config.toml
model = "class-conditioned spectrogram diffusion model"
dataset = "struck, bounced, scraped and rolled objects made by modal synthesis"
train_examples = 78125
n_mels = 64
hop_length = 160
input = "log_mel"
spec_augment = false
win_length = 400
conditioning = "class"
arch = "unet"
objective = "edm"
cond_dim = 256
targets = ["size"]
num_classes = 3
cond_dropout = 0.1
norm = "groupnorm"
activation = "elu"
weight_standardization = true
pixel_unshuffle = 2
widths = [64, 64, 128]
blocks_per_level = 2
scale_shift_norm = false
attention = false
upsampling = "pixel_shuffle"
init = "small_normal"
residual_init = "zero_last"
optimizer = "muon"
muon_scale = "original"
lr = 0.017
momentum = 0.95
nesterov = true
orthogonalizer = "newton_schulz_5"
adamw_lr_other_params = 0.00099
steps = 6900
batch_size = 128
epochs = 11.3
lr_schedule = "cosine"
final_lr_fraction = 0
warmup_steps = 340
weight_decay = 0.02
adamw_weight_decay_other_params = 0.01
Rows from block 6 of a small class-conditioned spectrogram diffusion model, named by matrix and row number. Rows with one number belong to one channel. Each number is 128 + 24 x the weight over its row's rms, rounded and kept within 0 to 255. All counts start at 0. Numbers have three digits each. After the name is the row's rms in percent of the matrix's.
After each channel's rows are labels from the 100 clips, of 14976 (inputs lightly noised), where the channel reaches its highest value: "top examples" is what is common among them. Only what is clearly more common there than usual is listed. The data: struck, bounced, scraped and rolled objects made by modal synthesis.
# convs0: first 3x3 conv (model.decb.0.0.convs.0.weight, 64x128x3x3, standardized in use, each kernel summed), inputs 0-127
# convs1: second 3x3 conv (model.decb.0.0.convs.1.weight, 64x64x3x3, standardized in use, transposed, each kernel summed), outputs 0-63

convs0.15 088:129135105113128165152142142123096150132097136162117116065186075088157075110125116096115111119223139154144127153129167094119123092151150142128175119076093193108097114080141139142167064109174111125129107122102108134138122125137146134109116154149107124138132134130131148128120151139115117140137131137132130114120150140122118121144134107122118136156157126136139124116130124128132130137130
convs1.15 093:149120135155122121098123157200162121150153084127154134134136162105114126148130125135118111167093141185099142122143152108120141108137130151123162165161101175134090114124089136120124138136159127
top examples: bouncing; rubber-like damping

convs0.48 085:121100134165137102139128133104184083140144124128130204057139085093160123062182118113159131130133091143085139145121102183065155158144125088134139123124086124106118078109150122166118131142154103158131150147126151125117135134125103114153157118118124141130112159108129086115149131133096128138142138151121116132143108111129099128150123110143142113135145133145134126125119145156139131130136
convs1.48 110:130147127087128099135133067113145138114104137117116125124144121133136179130094130145117140134163116123112146085128073174164103167111100112094133147128126167151135141171111107114146078142134111
top examples: pink noise; clipping; text has "clipped"; white noise

convs0.7 111:104121123118149130116134186088108164112118132152022130076161133089124073133113163112165175133191134168140126130118119130136129123117166150126142129099108127140081097049145122174173085028149133138125128140120116132134132131133129136128133142134122136133130128140126145132134135135123127131133126129127134124119142115125125122136134112125118141144141122146134120124137131138120121132136
convs1.7 097:127140150083135127131161104121152117168134149124102077127193103137134098094143090115112151124111141106140126152114135091142139144150127119129112145121139080143093134114146104128091107139101193
top examples: repeated hits

convs0.2 092:108116114115135131132147165094107176116118121130093141078144124118152106104123162129127081133185120172122123144108142125139128104142240114118195124087090120142079095045141118170165079073143132134124133141130134131130142139137118140137124164149115126130138150143123143126138137101140128126124115120144121133135138098115118120138129099129118145099146140132131125125132127132117125123146
convs1.2 094:134086117136100125125131119103148204120140178136191107117133152118075126108089106073151131192125126114132136116121115112119115121134164155144130110118123127120115116117129161122123123112113119
top examples: repeated hits; bouncing

convs0.21 126:161138140160097111112139217160105153105143145116169164082140132111164146120134110138167145139024145129123118114135105050112101118118103130132143113179127106114073096102126155117023122117113146151119124121153124128133125114133144133141156138138144129131105132133138111130136147138110132119124126125151135123117136125136129140151132123128126125134117131142144125127123126123124132137142
convs1.21 129:077166082112113102117109146083147159118156095157141141101094136141097120103136159146100136110105121151102106160139125135085140166144129101158143155095151103139113101121149145157119096137125127
top examples: clamped rod; one hit

convs0.17 109:140110131061087098074155126165172101150086140139133144139158133156107082067089122110101071122099095118089132126137123179184132129106150131092132159125100126186131150151142098173102179142114099143133119131134104149143140118157112164133125130104142126155139127093148130125122155117130129144117152133140115152118129127109111144159142103131101130149140100139125143116139119134144130137126
convs1.17 119:159100156142134126145108147123106122118063143141113130157103117139142120122143101118171131097150117110142163140138168130170117080100140098178117106154116106113140128095119100160099131127119076
top examples: one hit

convs0.58 106:131123153154156173122151166160076118108121157118107109078130117082176159131122124086123140115139141158128097124217135118138125167110123109202118135118123126102115104100106125118071049083110152126125138119166139128147129110142137078153123128185112118162119132121130123145126111118125117125144135133139124131120153120134141149116135133129144157117106151153137115125117119119120105115126
convs1.58 105:130156135143082107135056137122169117144175126131172146139146125094110097109117107120103138140083147155103108126128110096162137131146150126087167171133088114128130120111121116150150117143143133
top examples: reverberation; text has "reverberant"; text has "room"; rubber-like damping

convs0.18 116:125138122093158157158122026099166147134124133128108145159141158114131138154114136130147092117204157193161112146076095127131149123116139115123156135000131166097137135146106094139174150116142105128123132132128128116128122136115113127132149123132135133137124120121116130122137105123131140130120112138134133119130129095130117121126123128131110118125123113136113122136144133121131124139129
convs1.18 112:134135119114138115161102161165136102086133096159146157115092135159117143131149156145128116124131139150130100122142115199139135120122136131102158091168057141148122100132135093127146096152143111
top examples: steel-like damping; mains hum

convs0.56 122:135151157145104132097124132115135105140190102093148073150178139144100089120125115131163127188094149116089127179138082149152147122168161154132099122098083129154176052105116122104154150227151137126135121104130129140123116136142087123122117118113134145133113133113119124127125128122133135140129131083111112129111136128125093135159130118131129127128139116131133141118116129116134110138122
convs1.56 119:109103135148108112114151139121151135082120128135138143099153131114129140104124132165132112149106143119131142183107162105167222126116115111157171110087127114116157114129132105163126114136113100
top examples: one hit; small

convs0.40 082:106165121151144165139146129106160158138138148109116091119128118105123072134102173163116157149152142130111205135158172108137098131114086020130143100162100123162137098130096167150154157129183161130123132109141149099127138112136122130159113114097143156146117112101118100088130121123109133139129108147130130107123107138142108135133137130132120113111122131138112113115134105119097118113144
convs1.40 102:125140107183171161077133157138115100116141137117155094140138110086115111141147124124071102130109160111131114101122128137139098119143138117177117141148126121125093133106094168105112165088134147
top examples: bouncing; thin (high-pass); mains hum

convs0.27 095:129114097163077141166154152082116088113134116116125147195159146120109116130116093157125139143120071125160098138140126168174153105132157121136113159086163125125149160104156138081215110168142166125128134132117138131148118122118130111137107116140134146112120127122111098126081142125089127142143119106135128132102159140137101121112100117153119130101109144138150074110112155147126106132114
convs1.27 112:158081171111157136163162154140136169158124124101141147121090155111179166134165125096147121122126130119146143086104130107132133100120103156135100111143137106093156122132091146092097128118137115
top examples: membrane; steel-like damping; action: one hit

convs0.63 098:097141121114132102086159075098122125084117121128177119094146149127151112167115159133145108094176127166118139134110119120127112135089164148144171126018134131105107121000134136166160087125116136136127132123110129133146133126123155132142136121141123115131134136126144122138138130139130139131131121139140144127129133130128132128129143131126127127145112154133138117131143135151135113147133
convs1.63 084:118124103145108120132120167099138151072171119172110169112091166161107129100125139140089118121115106132110137124130150168098114113136166142100138104097149105154145111099107151129171098131148128
top examples: rubber-like damping; bouncing; shape: clamped rod

convs0.33 099:138147118143150085100166145052148112153114130113126111080129174184127129173170129176178120219079125100099105133125153163083082108106143131133145159126139187129139130156145106093085137133113115127151130100114125129127117132111152130102119142118113132108123106119106140123108107144143130117124094113126123121130145117147151097098121138133127163118142131127133134127132124143129129117132
convs1.33 093:110137124128167129157132142121120140129112104157147162096122158121106146150129134127168153100118100096124154102124133137131089161098132127176166154124142090090125146100189177140171136127120139
top examples: small; one hit

convs0.23 093:116133138125136125110115118169103121142137153166126146159106123154145149192108152143142097161192149134138161072143108167143138133137123108156150135106129118135136128113075097101170129120132069130132179139118114119152110132140095104133119146108005130142118126121109124134117128137157144126136089140127126123138120156127082145113093117136134094135130144119142133136123116118121117112124
convs1.23 079:142121111113119124122090062167110144146133153128122108127124095138156141152138118169116127126125126116133136126136129135086126115155118148176147134127154172118136150169083086124195167133098119
top examples: steel-like damping; pink noise

convs0.4 085:090127157193143077209111130136097162113148142116124117096138145101131134108080149123164097080104141086069149133183092111154110134130126135131087142150163146142164120095135113117130173097138132072138156142150098129118118127127105129139136106153129145148155128126130123122100145128134136135119141151135129146084140128129118146091150111141099084136148111123127119118114139138126164141125
convs1.4 084:126105123108145145119095130113115126101137157106134115152174107138180164157125107150137121128110193104109141142126092131067126089158123118119121084090170118154117135135122150114143140110094133
top examples: mains hum; bouncing

convs0.35 111:155170116117116123150122134196135140150157184122137180133131108099078075074026137103138115122149116132111177110154153130111073112152120101112102055132078137148134145116101189129121146137135149135117125128141116132117143129155106144132146124116125120151140147124136133126141164132128124134129167144137124148140123132120095137142134136115114123122129100109118124108114139133116131115129
convs1.35 138:131151158124122129129120115112143132152133077116131106130122118149154133098138134103132113144129158125111114064163098133080152113188147137135126109142139087078107078118169116171132145111116134
top examples: size: small; bouncing; mains hum

convs0.19 091:135105150067170116156148131156143107160133167141133121198189154111155125095120154098148096130130140112098136143148151097168102122071148113133110142117097098141106091166080090118199126097066098121128121129121142152129140124139134133105137137169127123142118129107130101146156142139112130121115159142120135108124132151128117135154098083121124137149085129132146125121114133146135127104118
convs1.19 097:170117142174153137136146114175126108129112131114151134146146119101169165150148121103112119105164128090092120135150158118155105104130158166118178086138119173104131135147157114162123135095137140
top examples: repeated hits

convs0.25 103:102148103144133198173120145122048131113112094161134133127178109108111148163099069154100123136107103113160148155118121108147110122096131123149103140099154097164185137149090183133224087120166125115128082132128110128113128130138111135141123124141131137125147128119115133122096145131121140103143130136117124134122138171133126127125119120107122144113117130147130120125126139117122137140090
convs1.25 085:098136126144158106143171127116136088134087139096097109129155135159108119122117160132142153141150142156190132091148128131106125134113149139149108160091106110179107164138155109166103159147121110
top examples: size: large; one hit; rumble

convs0.45 099:126099136134129118127177125149109209127133132099166136153111145107128108140005159071137117104114126112150110133165166129160152116147090128111091162166074140128147148131145172084080137132110140123142133142127127138131118130140159097094133132151091135123124112127145125128080133128133112126146124113151142142163136143137153119133114130128124118117106136112131118141128137100112124121115
convs1.45 073:167152107133109091133111147140128087134167143145129191114138097152117168129121094144127147142103086169150130146142121142128111107147101153151109134090128101147100143148162097125067136129114131
top examples: striker: hard; reverberation; text has "room"; text has "reverberant"

convs0.41 103:081125102161127135144094132132105183073171144142125147122175071088152116121109127109124118102123179157091127122095160097133104182148111127121091162148131109125143113129071137149112159103066092105115128162150122151146100141169130116123139125128132095162136128143146147123123112147130082114152127156127132116144087150136132137148123137107149123129123153110137170142124151091135123129137
convs1.41 085:169126148134090131112171138131102148158142137160136142145106154142134156119111139145172194107145103082121150105152113122125110137118107157136113112154136115133121135133081145060109122148159142
top examples: large; steel-like damping; shape: round plate

convs0.60 085:124115142128122128119114142133127152140135132205113169111160168123166132157180174118100123077118099104097147086131120167187073116119143128130052177124134140125123140148102133112093167169085086102125154122102151119124108131153112132100138116141113110138142105137114104139145142090114130131129106125132117105120096125115101134147120154134126137112117124097115161137143118129152166144135
convs1.60 082:101125114141171115079147144151137118136098125102145166141102177107130067136126152090105127119129172145135092155142090103118131121094122116155143139126119073113113091115132125144103138104102116
top examples: one hit; clipping; text has "clipped"

convs0.20 085:102134140075118079093136142106063132110123130122115080124171089065112136123196112155093151131127156181115146122161101138160172127126167140107126143105105088132114103108133153159149106123133168155114146113121115124149165142107141118156112130128136137143115145151119112166140129128132106143145152092117118118135105116138109130123101154124120135144099178112133085147117167151147102125131
convs1.20 099:081141090174119137110133127138130105128136171112109120138112123129119128128170101110064144094114145128092080161150145148147090097130164151132152105176147172125138146118115104119140130124145129
top examples: large; one hit

convs0.55 113:147157096089099108075142103106156148120139138097147159093121114130129125137204133129172108111127126096090184131053078155154141102124110145151124152148137098140158133118122143129161174142130105144114125156146099175131127110164105148144129103112119109165146137109133160120128149128154149115121152149122106165142114106109102158126111111106107076099125128103119147119118124122143133108141
convs1.55 108:108117112134188130141114127145143118140105093121134105116107111112130123132132132103176104120136139110179115141135110063152135116116138084098145127109114139118114085106126182105066163134121127
top examples: striker: soft; small; clipping; text has "clipped"

convs0.10 100:190097065113114118095146120160158161100168151116146127132124155149095107135131156147132147156069108135074114143126150173056104132158109130163194123121149130144107069147125103137100155179087115142122150116100101115155115133098155131130147115130125108123147131099127143126112133137144149119121125151126111143143101108134119153089137122133116123124136149115142119124148090140131114140145
convs1.10 112:074134096124161118117114115147156111092098124094134095150159101106093127148093122139099122134105152157149148124157131139108091139141104103091079145135161119113138122113139173159162108124143101
top examples: rubber-like damping; one hit